Rows from block 4 of a small spectrogram diffusion model, named by matrix and row number. Rows with one number belong to one channel. Each number is 500 + 25 x the weight over its row's rms, rounded and kept within 0 to 999. All counts start at 0. Numbers have three digits each. After the name is the row's rms in percent of the matrix's.
After each channel's rows are labels from the 100 clips, of 14848 (inputs lightly noised), where the channel reaches its highest value: "peak in band" is the frequency band that holds the peak. Only what is clearly more common there than usual is listed. The data: short pieces for a synthesised band: melody, chords, bass and drums. In brackets: how many of the 100.
# convs0: first 3x3 conv (model.enc.2.0.convs.0.weight, 96x96x3x3, standardized in use, each kernel summed), inputs 48-95
# convs1: second 3x3 conv (model.enc.2.0.convs.1.weight, 96x96x3x3, standardized in use, transposed, each kernel summed), outputs 48-95

convs0.3 119:436501475562522512463481498557492499487491477528464490495485461510484488525515563491461524498530472519487513480521521513481519491481519478470473
convs1.3 101:525487492499503488469543528497504454473495459493479481492539473501488462513521519502525502495519520492470499504485509477496505500513494477495482
peak in band: 4000 to 8000 Hz (80)

convs0.2 082:485536497473501519521431527507514477558500517506471503486511530467496520511527450506508505454511506502503515521485442506521494464508517482509492
convs1.2 097:519462517490461509601523505470497514498501525498511496475476565508526464520554505535512517482492551518516514556492516512481522458482498541556496
peak in band: 1000 to 2000 Hz (57)

convs0.91 098:517442499505521543525536533500517513482519488489434510532465497469509498516502511505486523521537505469478501507454516527509541508498512502497545
convs1.91 095:506467553486492502464468499493460507493531540531480512488569500544485447514489462478547469518504466523502530539527487491490520502484544481501498
peak in band: 2000 to 4000 Hz (51)

convs0.21 096:524487509493503515484514500487531528470527490531469513497531472503536502473485533506471493487483525484496446529501478516495509501489513494464468
convs1.21 108:477479496528482482511524502494470510518517487510528511505495479523505456521481488484514489485522433501478467515480467502448460520472471493517503
peak in band: 500 to 1000 Hz (81)

convs0.47 091:498556476530474507552474503534496480516496502466526457495486504523535496539473525490512479463516532493461500511462503487505514536515523513485507
convs1.47 083:508487522490473514506523525520448470510521518488524471518531504548447524489457481518509497515478504481511483496446487472487483494520514469502446
peak in band: 0 to 250 Hz (44); 1000 to 2000 Hz (33)

convs0.33 103:512522522550504491506493500391511530483539489482532492501528519521501509488484511475488479512513505492494499519504508498514497496443430552512513
convs1.33 114:516542492483505527490496453489487461527494495468503490555496560475492520445519502479484472530464490523493512458481498457504461485520511496465523
peak in band: 0 to 250 Hz (100)

convs0.39 111:480531490493506501513515496480498478563474504517513512533499495496525479511498474512502483511605487468488455474485494491491499481478517534519517
convs1.39 099:492541501509529473488530493521480510530478567435473497496501505507493532490533504545467495522477527505506425498508510497549527501484499505495501
peak in band: 2000 to 4000 Hz (75)

convs0.36 095:483504445531525525542498524477487501558492540553516507534514538496517526481499521500568491491478508497543518500477519462533533484489503522545470
convs1.36 083:532515539515471518484498505482534486500505472492471471557471475513532499515498493504510493483507492524468477473459438537494466512503495451464511
peak in band: 2000 to 4000 Hz (51)

convs0.72 105:496498526480504532509507475496522528528493494491527529502518480521529516486476500512471525525563455494476540485469488496494484514508504518522525
convs1.72 096:553506478461505481480521493498531508507447586510481507502517508476520476516499489495524498472479521493470518458486537505516495485483490476491482
peak in band: 500 to 1000 Hz (92)

convs0.81 098:491478445498501462490544522499479550476486515526522513431465500513487519476520544506470505492512474544457498494519527495478507504458507473521499
convs1.81 094:489494548457466519491459493490514507489484507474470539513481467491532456533470463470479509476484502460499490498484471504498500456465515499488481
peak in band: 500 to 1000 Hz (95)

convs0.68 095:540494505492508465521538525464466486495466524490447484489514485498522515512496519501532508558566492511505518500482504519499497472463489451512454
convs1.68 093:497487493510478502469466538502493512516489481522499427498490447524505487506486526523468503513481517458548499516497513518524523483555518534516509
peak in band: 1000 to 2000 Hz (54)

convs0.77 119:491500408542523496484506479519471539498479490505466490476504527495458503470529476518485512467508483541511540494493495496522488490508483487478484
convs1.77 087:511510453504510493504504493518509532484481556494504524494494485487517489488521521451490466490519477467498513521517511520472485524546523491517522
peak in band: 4000 to 8000 Hz (97)

convs0.38 071:535477500523544529522493454531463428488493479509509520498474513519508513511493473492470510469473487518476478522477515495504493500510467544473498
convs1.38 105:479525509477556519511498512540520519509536506517500525475531522521516538497525528436514503461517475499472504523523491511505500461524485465469513
peak in band: 0 to 250 Hz (54)

convs0.87 094:507517465516516533524524472518498463474493495501505493515515492492501534457457488504498505539496458503540508501521488452521513494499451469481529
convs1.87 101:493465550465514496494500492501509539474548458472503539522543470459481514507524481514494509513497511518483504444494473535463472511510504475539521
peak in band: 500 to 1000 Hz (65)

convs0.66 088:519517502521436546485508495493484479474494538500508521475473514541515517484505512486500505476517479540478511497469497486502484524502539482493508
convs1.66 105:460462489508518489475465488552451478530494508519522505510462469488475496443533482492491520482484504496504501492553445539470522505517513486518537
peak in band: 2000 to 4000 Hz (52); 1000 to 2000 Hz (35)

convs0.13 095:494500537486498517445496512529482510468504460530511480527524532528476482487494503493508492494517456486531433511458507470508482476502521539507470
convs1.13 096:515486495485449492560485506465470464489507475468472478506459451514532468493503436470469463514481524481505459505506488474518525527447517499475503
peak in band: 4000 to 8000 Hz (93)

convs0.20 096:492487557495507553493470484496488538477477509516489460468494493514528535484513503466506511520559513511493538495493516498485496501511585516524506
convs1.20 087:530547421504512513511494524458534491521472500501537513472485525487516514470494495550485495507496494467532523517499480458525501497444484503435492
peak in band: 0 to 250 Hz (99)

convs0.79 090:505524552534458501497520483489442498470478495462492484469482518521491478479533515452531485528494466500520486504495485492491473518474478486542488
convs1.79 102:493510436501497505525508560481494498458496471471490518546497497486484531500518477509464511506449504526509478514497487482502508491524487503476489
peak in band: 250 to 500 Hz (41)

convs0.44 120:487553547543479463498506509491503471537487509494520506493489537529512513497487511520497495490501496472498502509533473466498497518490471567528465
convs1.44 116:522490447464504512486490515528497447473519507490492514459503469495488508510484478480557495533481460504456512509451500544515473477501462492524545
peak in band: 500 to 1000 Hz (47)

convs0.62 103:515538519512506542507533542477555518506504507495532496541485551504519528460547494506497498485484489485483493579502462523490503496529487495486491
convs1.62 098:494498552505506481466518489513552510476505485529510469501529495497478496516576545523463503483504476509523502445485491463521514520483495519544510
peak in band: 4000 to 8000 Hz (66)

convs0.5 111:476497483489532522526498458543493475485485512526442530466543473480549499531507496481503515488513515484499506474493453471512536484529502480488570
convs1.5 093:520461534500480487480479519460470478541504493545489484574519469498524526506470468543466466510526496493486515488463470496516501550490492493528496
peak in band: 250 to 500 Hz (64)

convs0.80 122:473513518481496510499500497498491495523545498541536537529495514483492487522488484469509504446476481482527524519475477500480460480504510546480493
convs1.80 107:485505539523502529496511499486551514543482482544512498538489495523508493535487545472473424482483509462490533511505536501520495501499536486526525
peak in band: 0 to 250 Hz (96)

convs0.30 116:470504469468507452482478515517449464529510535496498477500497476502532540582518435484480507473496530495494519461510520502521519465525511495524440
convs1.30 143:514468491465504491489478506497499488469497508495454482504479522517444477416497464473503499518485467510478492489548461541493534528497510453467569
peak in band: 2000 to 4000 Hz (51); 1000 to 2000 Hz (34)

convs0.8 087:515488504530514556431516506479539540567491465511549526494445466469516467486562543491491493472496503497489489466486487478495503506466508516526496
convs1.8 114:490520493470511525449474522459510501471507498519437475504542507477448514534495518529571526494543503514483519503508481517473503500525490500579498
peak in band: 250 to 500 Hz (65); 0 to 250 Hz (35)

convs0.15 097:489525511495533526524532538511519482557507475534458507526496489495532462458510509483531519547514499531542502486561510543504509474485503506512490
convs1.15 095:487504545497460473491532506516520511463461495509521525520535491518531503517494522470491554461529509511484504489477483500484469519491524465532514
peak in band: 2000 to 4000 Hz (60); 1000 to 2000 Hz (37)